config.yaml
model: "model that answers yes/no questions on an image's attributes"
dataset: "patchworks of several textures"
train_examples: 145000
image_size: 64
crop_scale_min: 1
horizontal_flip: true
color_jitter: 0.1
questions_per_image: 4
encoder_arch: "swin"
encoder_norm: "layernorm"
encoder_norm_position: "pre"
encoder_activation: "swiglu"
encoder_mlp_ratio: 2
encoder_head_dim: 32
encoder_fused_qkv: false
encoder_bias: "qkv"
encoder_qk_norm: false
encoder_layer_scale_init: 0.01
encoder_parallel_block: true
encoder_inner_norm: false
encoder_patch_size: [4, 4]
encoder_conv_stem: false
encoder_depths: [3, 6, 6]
encoder_widths: [64, 128, 256]
fusion: "prefix"
fusion_encoder_width: 320
fusion_encoder_layers: 6
fusion_encoder_norm: "layernorm"
fusion_encoder_norm_position: "pre"
fusion_encoder_activation: "gelu_tanh"
fusion_encoder_mlp_ratio: 6
fusion_encoder_head_dim: 32
fusion_encoder_fused_qkv: true
fusion_encoder_bias: "none"
fusion_encoder_qk_norm: true
fusion_encoder_layer_scale_init: 0.1
fusion_encoder_parallel_block: true
fusion_encoder_inner_norm: false
fusion_encoder_drop_path: 0.05
fusion_encoder_positions: "learned"
fusion_encoder_connector: "mlp"
init: "kaiming_normal"
residual_init: "scaled_by_depth"
optimizer: "muon"
muon_scale: "match_rms_adamw"
learning_rate: 0.0074
momentum: 0.95
nesterov: true
orthogonalizer: "polar_express"
adamw_lr_other_params: 0.001
max_steps: 5300
batch_size: 64
epochs: 2.3
lr_schedule: "linear"
final_lr_fraction: 0
warmup_steps: 260
weight_decay: 0.03
adamw_weight_decay_other_params: 0
Rows from block 6 of the image encoder of a small model that answers yes/no questions on an image's attributes, named by matrix and row number. Rows with one number belong to one neuron. Each number is 500 + 50 x the weight over its row's rms, rounded and kept within 0 to 999. All counts start at 0. Numbers have three digits each.
After each neuron's rows are labels from the 100 images, of 14976, where the neuron reaches its largest size: "responds to" is what is common among them. Only what is clearly more common there than usual is listed. The data: patchworks of several textures.
# gate: MLP gate (encoder.blocks.6.mlp.gate.weight, 256x128), inputs 86-127
# fc1: MLP up (encoder.blocks.6.mlp.fc1.weight, 256x128), inputs 86-127
# fc2: MLP down (encoder.blocks.6.mlp.fc2.weight, 128x256, transposed), outputs 86-127

gate.192:469546453523479447531513526540479467470465455449536574488507550544449482456476511401456458451455593548513494487515425431507516
fc1.192:409461488488564548489446516488430453543437404504578506547554459471442493516506507404511457520452567455506439504536491418390448
fc2.192:510461483521458313483530496511485530448499560520425500389489497637445429492508512460570515530606418485513579499539403560627551
responds to: black

gate.196:609473531518536551482517429543498496528383486452519551456449456463477399481477479475436494624441482568478496486487519438416516
fc1.196:582475511496495512520456351453513555551476456523491464489511521510553446525473564444502508554488565504404572480531452428539509
fc2.196:571468534422505490483458450535496501541525575621453510539481425540459472453501479337532516420544572528530514526487634513543515
responds to: teal

gate.184:485526540413568564573569574493466458481552549513583501505540569483534532385525457495443466432480529486443488494447581456469439
fc1.184:430507571463553497516532606496464510518618454498494527520450581457484564387586465487458436553559499508436503538463530504439458
fc2.184:470463510541430494490406481478590440443478505508596519562513492606457504547357502516478508434524533447541492463502437488482477
responds to: blue; yellow

gate.185:534445537598435557528501494506586539483500553477565452483463458532449419481464548499372607432437518545564509448559550524540441
fc1.185:484530387569505498503563479507491523471507567545499519507408432510468510510444553371437425572457406496487588494470475562522468
fc2.185:590466565562535474544487535521623510538547529486534492406568583461555475519518426517513489471476573429502479555549546460466499
responds to: teal; yellow

gate.13:486475479468493353457454499566480596485505448523591461476569464494471502544485480373425511502516559496518508504509485540443531
fc1.13:531483452558525496482461464492522555589543496528416482527466485452514539542478422454427522414519427627456450481470426512540497
fc2.13:515514423582535536545406484525546493390535449533415557537567464600497575475458532537512454506473520511547512551464463516537466
responds to: black; orange; green

gate.148:495417445465556468535514614504559498451494601476506467560533571492505499525456490474475472353421453486489576422463526498564558
fc1.148:559451489515558500550502542512535535517616451547405540404489403535522442530532492437512489404544498552562504476521523563481530
fc2.148:572496496516468509453491559473522461394536380539432468466469640606510519541538476442439516555502547507465469465535458415539553
responds to: blue; purple

gate.58:487515499479448561422398469485477541579516520398497516447594512552351542466447441494530405530470469496531527489502470490510474
fc1.58:511507484535514524532559425537462434445489549580493433524471416472555428492588553496456574454478519507534501544521582618490539
fc2.58:449620527483422480467494470466486590571487456450501469565533440513515490457469525566476506434470581520517475426548454458402512
responds to: yellow

gate.53:530539472510587557507496498524524566515486476440444455458538483476560541599506511382488513470512509446440465411459605481537453
fc1.53:402412517403566538441460438456420485522530623524489519471440551447498479458521515460414485470509438548547565505556615597448515
fc2.53:558463444468513544467575492449465482458520517507452549467571567597472476503492502486462537488549452440390471536477450443474420
responds to: purple; orange

gate.21:426490523496500441425601563508486483429454518424546474490602536510495498553486481508503481457515488397442485586531575548425459
fc1.21:518549439470561487500496439424464599486481542427544483488456417504488513453442498491483490523430461501547531438415536460503450
fc2.21:551507453498558444469530469474507452552507469486481496557545568446502515503351512492584504520557500483473485554396513509553482
responds to: teal

gate.90:489485584510429592506501375518535557533503496424559537548496467555497485447411568497592541569425485515519536495471468474454563
fc1.90:496475509512554556559502515519507496499497538560567520500550478534496532474444556521501543585463550483463464438396578506402492
fc2.90:561496467542521551572451460512505541533457550451541517524468509395507580543599602523487546478481526546465450524382552444422461
responds to: blue; grey

gate.69:474437454536469538467518526514522584611459499590423512504548485436468432569468484416512537490508466436460474501541526563553464
fc1.69:569527554527473492481532557500447588510536441515459415504519406499552374528516567439498485459455450518475469483545420553385482
fc2.69:585562545477484527508434516502529552429483473509551527447456527522604527471510442464510549499513479521491628508517629444482459
responds to: black; purple

gate.7:552526345461513527496542498458591516564497475501433466510508503457414431554508482501551471540421505452500514479506492529488466
fc1.7:489539498522598481572515505458427421521538534498492468582509474567493589607454509523485513527399490494524534445401452503480434
fc2.7:487469473589509493509519386450414463432537447550630431431486485476473524503532474518534491543445514455431522517535493454519467
responds to: orange

gate.112:479484579461551494557496598515401469487582540497553451523421535441489659469534485445438466632481537563589574535455462492463431
fc1.112:355598565476443630430445548535499500504547473535477516470541477532444550453568482513450440510462552607479605540508481525598473
fc2.112:473457515544413515478502504520414471538502555530480486458435464452510557497482454522414500542511595569510527476526549404451591
responds to: blue; orange

gate.233:475457466495451409536531504511538470482523603555495606522528498532544552504520465579527488464583458485514510498625440539455491
fc1.233:511553473585473389605514450528459440440524566430458573510533616474596533625550469456480467484471486437524485456507463515423527
fc2.233:462444473463500523497461528468485448474433433591495474494515465539431487496473515518654521545451435544555557561660500505413533
responds to: teal

gate.103:480492453489508510604556536476499459564387561579549453523520598438521493492566463472486496482455517567465470486509530461566559
fc1.103:519454538453551579512553539554445499467403510525461457508503490543496436484398497543607608533456493583486475491437590444515384
fc2.103:556451619544596522475378390575430428551498467572470495535508460586544614508529426525467547463460488526575523519460499473474547
responds to: teal; purple

gate.57:430422448479511484470453609530490472548544530535505536447538483491403592581465462389533475487469423530476505448525459551505474
fc1.57:507489483454566482446508577518573472513498528430546536531533465527425571663448545518547523375503443463490546510514446547391525
fc2.57:496489486506459571587513590490470587522506489450449503517479449533545548495537571537454441472489499570592572494492494443528483
responds to: yellow; white

gate.229:563588505471509485467470482518438536467541543556498391539579460479523477555526511523460513465531585490409537512493480479567531
fc1.229:504424549591536466584483461592538414425470513497573649506585509492439446453502527554481430469574437544523448511451489493414538
fc2.229:534649552520570522475465486475524472536502484581429444456507492463441587487478504439553566511612504497509420470508587550523492
responds to: purple

gate.101:585522568539432436474561544531508512542514465466473516483431527491508413515466458501446336475478511621435474539658488550513495
fc1.101:526564479441494556618509481537558423567515552504510448445501509437522563533533449510498472467536508473595382450421600571468525
fc2.101:497573513458624493543429459518461515464589514529561518505496412547592494498585533510479471538502567564470500485580509480468542
responds to: black; white

gate.77:495566574491515472444545498484465538532473518561582544425505561575527506531468458450471453436430463376476523437473470378507564
fc1.77:504537531588579480442506507552520499504595532560586542449558572603606476510544432487553490440477409530370559482467510516445406
fc2.77:533463507433396517609484476545456507501581492498461402525516446558386496503459554540480565500551512531559426461523430502487446
responds to: orange; white

gate.236:551472464539468436426532537517498488485559581462471539484446506517523414424400552553501518535461476511534489532573515476541534
fc1.236:425452402511526534592412508475469501464448428505446533390515550544510556495576433548493429494539495514494560584524506529428467
fc2.236:574543500519471470552626501513529415445441510492582509568508469467478509494558479460407527517468542423511454563468388466442549
responds to: yellow; black

gate.76:451413479518438492577515538512543515596532502477491570399504463507479532554491538616555546473415463513471424498466566526528602
fc1.76:471496462451457533596535519395520501522421515544486554447555498450519485553455501567463587443488520507490434502484457551501557
fc2.76:449432450501473493565579473491465471659553595625494490430517612424481468440521473520580535584497458537522428524470485440430480
responds to: black

gate.210:517463352500462474474468488505502574502494507624539572459448533533458480565494488443562431561460485557488522483484524537444500
fc1.210:478521500495582503423502555448475516480456515507563468470482507500518573493527476524572564506422446413481426530482495513469480
fc2.210:513554513601434580531566472571524584496542427436437517562448494490447487433463471431438492504540489555468489513530503480569428
responds to: black; rays

gate.121:535429433468573512443421449464471594535519501571448460503516472520455501406516489396548540545485462445561574485549564513490526
fc1.121:562539499484483493411416506512570529525576490565507512605517444471479505406472423429472460573593481469614572540596607500485490
fc2.121:541440448513455534474619474492564499668511453550516505496508607522465453515592506507381484399560550451512448510437561539535510
responds to: black; yellow

gate.183:414467519413579562498490467445529502525476500538520444470588534469556512439474503463504490612542484532372559583458486444539448
fc1.183:500493517540538568474548450578446505502580533499516528514546439532552389487415483423443487499438424444610517550512453467593470
fc2.183:486487552478453426553504423539516450509483439521515515543525514393510414508526515481549569497586501588462626508466539493418559
responds to: blue; white

gate.133:567571515529509455472551572456491491450501460420448554368535475477568514453460584539563628520511489604521484432530465503538492
fc1.133:499484531513450456471537594610556508523517553463507562499589522567531512460452464469511474548526543635456513513376376418503483
fc2.133:532543391424456527466516467531468429408578494473469388482466411507529468428521439517564493552478462491470410515558503490473481
responds to: orange; brown

gate.27:554514507534518505517531476471471534506575472562401577476521515567416481585559454535454518538531590456529398548513523409519566
fc1.27:443431507490503504555517482481466389384530526493415506508513566454602552423556540513496628540515460435575510516442498430584450
fc2.27:484518488557395469457439462537613425515537481518528485541454542564509581464444472476459533561436441512530423532460529554486411
responds to: yellow

gate.79:448492473498452554531567487563503635471464439416507452494504497546475508450475467440538514545456413339476553507566485487508472
fc1.79:526447514451498522519532491536567518459473545459491488514468441406526536569537502596509577485515521534534481454533520406561473
fc2.79:531529523492560446500501473483569541528535550553511490506501519501432443569511476523508463461520491382459471492549446506501509
responds to: teal

gate.19:580511576396529449542541495461486505498508493435567567529544551554499473469502516478526524518449547460439485445620427454520479
fc1.19:550490445488584557501413480500523466407499504429533537540521514486490468543497525508466510495533536534598457424553493579525644
fc2.19:506455454466481507417553451542549439437450339475483539536487546540497529505445561557466457467508490556388484550488532519528515
responds to: orange

gate.14:540545535480501480508483520470584416525477511506520527459520500493459457511518541517507531516559555491389433588491490542421444
fc1.14:472549484615490498591497481560546501564576465439456575539495492419523398498453500643478501500440506449490514575495503433484491
fc2.14:418473524562406502524546497508469554617442468390594506554532563446529549464481439496419514548530444475550632511573479464471527
responds to: blue; red

gate.68:462542536419410545443495470486508521494464479383523528522508581468476533477479496410546457539462499470532510505505469554522405
fc1.68:524473584524522528504475482489470549493499471484484491522492501520577518469575481457546541475565578489445440479508617455502508
fc2.68:479517502487408513512608453514465491412505552586588580454523521482532478448504538492383589488475516496521551568422552492443459
responds to: yellow

gate.32:522422450445518554547482517497582581523448529412561406565549474609505526553507507442505516470583536534405485511438480400434518
fc1.32:411450515527524536515564452570424481464505544439476539459421522554405431436509448496545480516537540546459522481500414615463516
fc2.32:538475458519452457363485529565436501484449514533472434515535526498499520575460581550417644588457473564542361558498529501425411
responds to: purple